config = dict(
    model='spectrogram VQ-VAE',
    encoder_norm='batchnorm',
    encoder_widths=[16, 32, 64, 128],
    latent_channels=4,
    decoder_norm='batchnorm',
    decoder_activation='leaky_relu',
    decoder_attention=True,
    beta2=0.99,
    batch_size=64,
    lr_schedule='wsd_sqrt',
)
Rows from block 1 of the decoder, named by matrix and row number. Rows with one number belong to one attention dimension. Each number is 500 + 50 x the weight over its row's rms, rounded and kept within 0 to 999. All counts start at 0. Numbers have three digits each. After the name is the row's rms in percent of the matrix's.
# v: attention value (decoder.mid.1.attn.v.weight, 256x256), inputs 192-255
# proj: attention output (decoder.mid.1.attn.proj.weight, 256x256, transposed), outputs 192-255
v.125 107:502535473536548442495453449492565504505407576555611501513539470427452509512522485463500524519455431568539450444468509458543562392514455464560530506560436474481446589437482576522423441530478485
proj.125 100:541437466466442432443581503494442472479532484455506482545436597545546480428520527551538437480486478532471456508411501591449465505560448521544551560463473401526494407531523311547500515496475511
v.126 100:488420456510498551432479489483570491593447347597505507458465507505439553549538563537446483552535458506488481484478553467473441525532573462438496544504467481482467470474564581476513493527536567
proj.126 106:540546558517563449477533585442387560509537503434480457581494443418487547574558478541528539490440567557525557523510442395493440440497543557418564572478485582490433491481522412489503373469461537
v.127 091:546519491518471497473466603498630543478498422550487514500482458570519484516537544526469625515543510532424428545406576554522564530485462462511533539462530488517440469532456415371488460467482476
proj.127 100:616534509485642464513554495512447469511513517507549583554553464529524451469665521495468429523489577503486606440476496472479480469456468470471545473574691485572471522568494511437513559616471501
v.128 101:486530432429499540520558531472482587581438494466592501444546558425469526560556452524524590511524523449486548544561533489409486564491454488504559479510500535509540528573497556524475503542573416
proj.128 099:414464545504456489475511463575508501429471531489480468503519477422398448463487399552479443541428565540518393444497551532539506511560556453517535525496502420530501560430430550490510468496447457
v.129 095:549547433534454443461563561447532630467537463460428499414443517459504527479549519475526528519599487445542438488480530415424498536559552530508503477468485447520578485602402477532484449520589440
proj.129 091:435482418523476496507452503533523489523515466536398401468433494513569658559528481462518550544469393509426529503522511447478626544497523511562524624522509501503480529429471461467491573481520455
v.130 101:555477435528571523493562442556538531524451522354545514498555579484526559511499426441540550542465501456449509435505547535567500583508478521452503489579552452578489470599557522469513560478579529
proj.130 109:556511431462502422486544444531553498512416509638489587560529514421540554498648455491590519541432540476500571452426568481477450497378576467532499512501510457586635512486608505459425523493498411
v.131 112:416494580468482368460516513527519479547490584344534464542486432448506532559387516523465472446466481525478595569521504525531561538423495552544522560509434473358563493486525475487524529531567553
proj.131 109:463427496542472468542486481500479474476529488569421345553538536496527536527505427440414375537494441527499487555563520438535447459557507474467516413511575408496515525533520577491569507552553576
v.132 098:520502564623497557513473497453481517608573386550542475439451515427547485443466528526469534563477484475494461529538500506531455517592446557492476550557381466543490441410508559484493475494467506
proj.132 101:462484466510466529513500548438509576484475600499578519500494509550552447469479586499504493501531400471533407491536479531486517589488454582597459512497482425504540503479483523528469469531506529
v.133 098:507552420337481519584451557536515439463509471451437482434553444519582500438425627669531459539581529542542468465494500470452595526483538539531524522459503537447555438507445515515566462422520521
proj.133 095:450482396577537493491532489519501413554531526501405489473501545528558528520592474517512553425478452528456497521425540392582526532475513409589470544461496469514531510478490443503515436511453467
v.134 101:536636459617574562513491470535571521533546424501441522436498447535512434457508553459397570459479509482365493504615457428501531459528527459518437611547511477623455447505505473478542485435463531
proj.134 100:568510463480511580515561497447479509477467487432537470487506581486486514473594456537476617543508561544500410435422446528386368550497453467456498474426557447519443456534493517561460567419511469
v.135 102:489492504471473531538611513490569457478472460400535470516539471511538459554501470508631481551557494540531483475473534508544588505465547494539477497511557442522548397413538495520484458488479582
proj.135 105:480487579475468486478470488512607506506476522591451399531540506535476555470477508522513425511480451564457492594512396444499427460560404457422433427583429505482606537540482432457488454529535461
v.136 087:521517418598525584579472517429603551492541483443500563462493559471480529502464486533541556471449518568552445506540448549497478490551522460577516494536529483482433505487387441478472457549495568
proj.136 089:508533528520456460487506525534455564523479488488527481579456536456518521421600520525424527578379573425438498491495465560488578508479506535472531533528508493512513612509585533571470531407485451
v.137 099:497453534477519489530374538537555465482449483467570493480452546503536494470469549461449457540501525439534501480516519507452469473580547504513405456483444420513466511529490462416571470501510542
proj.137 101:493595542519477565592460517540520596500432478583432487566467500491589483468476514492522524484552396475568460583486494477546422529543499472650415475488472437518430490501511618467566427439487461
v.138 102:509456533561549461521464480594468418530564511526471472603534476469496519544562460577516527438513548521487510440570425471485522470506464450465520474565466500566543512524565480624507511446497531
proj.138 097:572591573534461417489531547512419498520427525547553588519579500485481523579492496459507605582532504473538449528516527453441401542517537534496509584507481604501466509542576528553461548591492507
v.139 093:502543604463563451517337520471498480475464523557440500505454512425496433448385497531412484552461453525551483517499489494526467500574518505559516419476532407490476437466453493477463426452545455
proj.139 097:468442440485380503609547469472565463591435536564481449501522489542554460520595558562532509476533458492515397517510459535541484547479440495473511437409425524552515496423508525436541557435516487
v.140 110:481507486595441577511567514542460477564443466518535528480622488461464581468517480579551510428330544440531459533577496520478432513450501547481558467579541478506509612505555471517427579491466462
proj.140 115:468562436507432491528481494497459492476492491652524517490552569503483426531396488514403507451462532465521390491542510591528505491479462524467447596496500446419531540469501517557488431433545503
v.141 094:449549468397686510389507543431438478513542562485517542590537474518556479460479431512505365488521424532541526560512521568525407488423555515495445383457476498528482545554485426456516448478504536
proj.141 108:547469519498511545505468488469502484544535475501604483412501525572483471531427585350477516459468537512447499407591462451413548481553422534546473550458604491508513533443533487501533570519523552
v.142 096:561449557460566460567586522428461447429484499541491472447509581614524603449593426418496407488464514505431481456528471545538471531520465555494521519557513569494508498439489472496506519495513446
proj.142 094:488496506549405504378466421560565491505411499399533478533540465530412432498363519532474572461567528470506584453499531414508540464469532471502388467527427569542561466534494520527414474481429442
v.143 099:512432527478483548484542509507552460397449540462513543485549497473489495446410572569489582448481536467543481506477483551467442505449390617571413524501526548480493551583533416504450448519495517
proj.143 098:470596475518488497523422525588466471558507513551525544480434397382499471526455535490549510506583483485571514428445516534545561440393555498525507524396462470490467523550481460513428506487415526
v.144 097:537475526462471443505418465533502472522455519527464592484502479452476496474504502462487505383455544499536520503521578596551520529463512478522537488478503470628462500450568458413454486464442517
proj.144 101:556613500466589500430567457489548394545519449544418472457475548563475397517524600490556493470503505541577495442470585465475426512530524473524504447493499472412496569628478540469535436530443488
v.145 096:535505502477542488508486546439479504505557559530510471458542354511539504492485498502503517506488454459493434551508450424518535517531513446504559588485414511570537478483544502448473550451457476
proj.145 094:433520418538413582502528485513580564460441441491461442423518471525462539597418409576487510518586413554533386549401492457526491511529437479490420562526512515506575456456483537479589496438553415
v.146 100:525467524577474384586522454596461508374466484536560386501449520576415513418488427536581530522525460563532539438466540572487536489475468555586414494521525525508455458526476447505461463494536499
proj.146 100:466554538465536414503548453475545381585406534551491566608427365519475502521509572546484383488472505521592541473463468505614463546511484446571602478483519528513472498568514591447381530563439495
v.147 101:495441441488447419496490460521552516436412579504470465548459494411497436513521518463546389374414546484568484530556493569490493504438493534517499638575508649443599564521507517528540480484547488
proj.147 101:543513479432534504578500408499569565488503498480471566541495493487485407557485428524528491561465485609489486495449441435505475413528542488406511485472475480545531471490455491476437521448482540
v.148 099:437507529494558536591488557455539448480498386486487474543623566427536497482490530552471495457529538545539448322453428460478503447515518500512528467581507481536456527552519509497443490469546551
proj.148 095:505513429479506534517518456486493609536406484564517386566513540503652614496520518446508580508520513435460444503566466553497488536454427552462403541518524445454376483513604419472544535452449553
v.149 096:465537567508430384388411522538513470487431565451487502533485400418477565546480541447456489396549494578501510485499420460517428542432534525489563464524467574446457465569588581527494534502479451
proj.149 101:457553514497570562515507481569476401535596438434495529506475473524438562517468571477581403516495414463494460569520532495436409427603493455501453510501483480561546531566442389507629480508485509
v.150 098:531462459449478441532592491508549555527480536414491472578521500445481468521484531563543539536469551463496588434487421526508483580496375510463488457499519486508530459521466568383511432411490447
proj.150 097:505551480453629494554500534530548502464588445552499543434466546432567582461540425555512470416421562502433467531507511555509489470544524509532479584538483488474448590504530472459500506505543480
v.151 100:515446490357509522485454476550432594501531531479484444627483408533533560497495487498454610507563496495520584565559517561431488356497520537533557582540477559497538557491443461512513453482536521
proj.151 106:547466489530544532521522515457565475499560457479530456476516453541460400527516503441515534561505448503528550575468594494515425597439588457541497565490470548589510474534399485466515507569484550
v.152 103:528492479454498486458536525536426384461421498512519566494523503456461445440592471552568416470536523559495504565489513466439480541481521545463462518555465549507543477474443413507547547510482476
proj.152 104:460572464518583458549507448520477475466494552487592461467478483469566491540449454489591539505471519479564449481490496452553587547479527487573450421487455400509477458553525504476471482605525509
v.153 092:555508541533484570523481432434542479510385435576488562563624540439409537514485507548499441539504466473508386440484443511467528489478533479582532620513463482516501570461534506567401470454519503
proj.153 090:569561445601511480479487526463510580487565553540542425516522471533489473518579480497573557543506525513514557508545413491447455517629482560524506436482556446495563530544459499525455430392380426
v.154 103:439504387470448492381473535425459469400537517474439442557461549464518509554518528566500499543593498546470459540496516517529463458521536552550468408525455590556446549453478467554575477428515610
proj.154 097:515531424494538509408455489482458443551541504500558449536446537610496511524547525417511449504549381521467589491530534412548507553530494530501544550522517482532504499567430506469521547516454506
v.155 100:511490487449535505507450502484563430442520480518464517434477483470448542511578532467452497506592459566401546489511457545396504458458452576444522498570574501432555443522454456461410539468418570
proj.155 101:444364447538481442521429541438543561483551456433447520521513552507441458526539539512534575474478444401530501410556478431529502514577522404449516560524491464511587531477519421433428419579348489
v.156 094:566468377575443465461466461423519433528521549529514444583532458465440506463456500436504492551560446490469502458403499532582434536517477380438588532550451504498558482535599413553480418551461499
proj.156 095:488428498475463500544516507497554568464538478436663574554559528466493446503485446479545503521444472484506453435519471528450493570452524596446494518563431606512668488453487521443515380470506481
v.157 099:591572573446425566533464563538577534427530529598493429514493565463489500550537483495575469361460538457577475464510598587639545467494545574405468418571613481613412485491453531544502423560558479
proj.157 100:603496507415517463553493522411457442457390558501488594394538544511549469521523586520499482501517510530462530565484513517510490525499574557540441410567543457498520503455534435538506494471477541
v.158 091:552471495509499662485587496454493477559554443423502570551525446479507547496572427393515421479475535420451453594533496515545526424571457585451455493473507483519469505466460450544474542459512412
proj.158 103:535536489546433447410521473480478495493472406548435606514446502538505524556558421505523557475491545458554518420503656441465494570500532470425426376520535583496544450516429461360531493569490567
v.159 102:574530464507453513383589456483576587517537471494474424550433417461488479479461466515505540586536476513406598576483527504391545591524581536314500510498528571473546490529507469502478437595427458
proj.159 102:508542532495438485458461431512461544444505501441464490499428459508455539539468479486581482514478625567625462495617489497484393494526485378495477521438394520493524499455396477462507554504645544
v.160 098:489546533483527578466473415515538491596573442559573501442483508521402554516543491506456554569437533426459533442467467537564441420539537531554555529444524524359491526481421474509482426549399523
proj.160 105:433539412454552387452471551486519435434600485511588608502531496548646564424530480489496430474478516529567500497470563527516446526510538447575517554597456513480519459569549500506572544506570447
v.161 103:437552590575466609490474410440657524441543453427513523511506586417514524538555465444487492482487451505518562515441447523441530482475529573524485509537512445482394464582454518482517485480485507
proj.161 097:510508444451431496506525548446418564525517513459523449435494554590466473420503493500507419434529483525527616476555471554396481529448443604488533580500454490546487454498590503565504511520380448
v.162 099:380415466520465519537490496517504522504419569476514481559472584531467511537533481458531551441509479479397533436540502552564408415512552473466449599541528527566523438478461486518537513492539454
proj.162 103:583578537519467495554425485512497429595513454502482577487478492464442541442443532538439488470528483437577552607514346495464491429544415535544596471421494479472501634498466559591523561574543430
v.163 094:572579469431481648476482477456438450585538419484494500437563508457444563464447503485433501448583452591511467465554591513483576480379441540447529534443437461480448537519498562443508480451480408
proj.163 102:500480563489441497525524517425486500467476393561611557524463424468506591515476510595593403547481422508444424525494511525534478560484515539564488522563514457521491570419527576427510443380478496
v.164 107:518523509489576507478468661450517493481480523590581362499513444510516371513475438477557446485441561536624467483540537568526521527464471433487489530497565483543503489547588498497470440486539523
proj.164 110:413400541526537584492479449551425480447575579533479460556509518531463549520445479458501541573418502456491471483521419481482404493530459493496484515493552507430533547441492485463434435536580484
v.165 115:471497570548460554540445403524484440531433463503550433471476549523403493468431478555476552556521505504465495480397486465450465532546494559550596485468507536492454508522478448493551527537470529
proj.165 113:528528436494541453461517476517444483554562488517442577395515516568538444425519428540451510495450446440496521520500554455507470471430534505524532448572523534496526446470495413402487521604555539
v.166 104:594438471441547528559493450541561488572405535522563472446485492404588410521495486447522533467457527512434398508518393524524448540447530531473526555571590523497489423514474516481548441430533536
proj.166 099:490477518569428500587482459561460487497527549526446463527505531449504578509351476450527492593483475568499513443499467544526438500524530455540522470531482566434570556489510510505510483456383506
v.167 104:464504542513568503541511492539487551490455555515488559437532509512589461424497489503575493465430510499485522531544495484520455565487507539592535486573452502575454428449478583643454534501474489
proj.167 098:531469504465520543491430546517522456470583553475491535544380527474488491493505556436462390440466520510459532491442416542538508441496536413499530534467584543563521507515589490483506516551540445
v.168 098:504503502550609438517599487527417491604480431512428572583492440500446466530463526549456481527440460480492459484463459510481525539518534612423481470467534581584545558657453494481505523488476539
proj.168 100:488511668546427440615439494536457502517460435579392590511544430492534503423535458501523535513463497507467410458422439453577542473500475570365521502489473506461447607413622408449476495469479493
v.169 102:486454521486521554512511522550492464544516506492431466394534467541442462566585463503464537522494515535541483399443477475492543458453514473464465540488491505509488600475495491526390566504541526
proj.169 111:548514506504442472556497606503537528533433468444545467530517458518502448514390521599495550485433537464443422543510434555485609554616479424511527562502414419503557470580495527476456446532446494
v.170 098:542468429527470545479409405517461534490511431381571500541423486543511475545474477440412408514470513518449509449524582489439542493509501446483462448482542551365448481555419527434504479496379521
proj.170 107:468557524547513494529452580501570518483485490463553534589493370605511523557437379543449522537488388564474461556456620502498524442506500569463515561417480531559539499453508519483541503453554516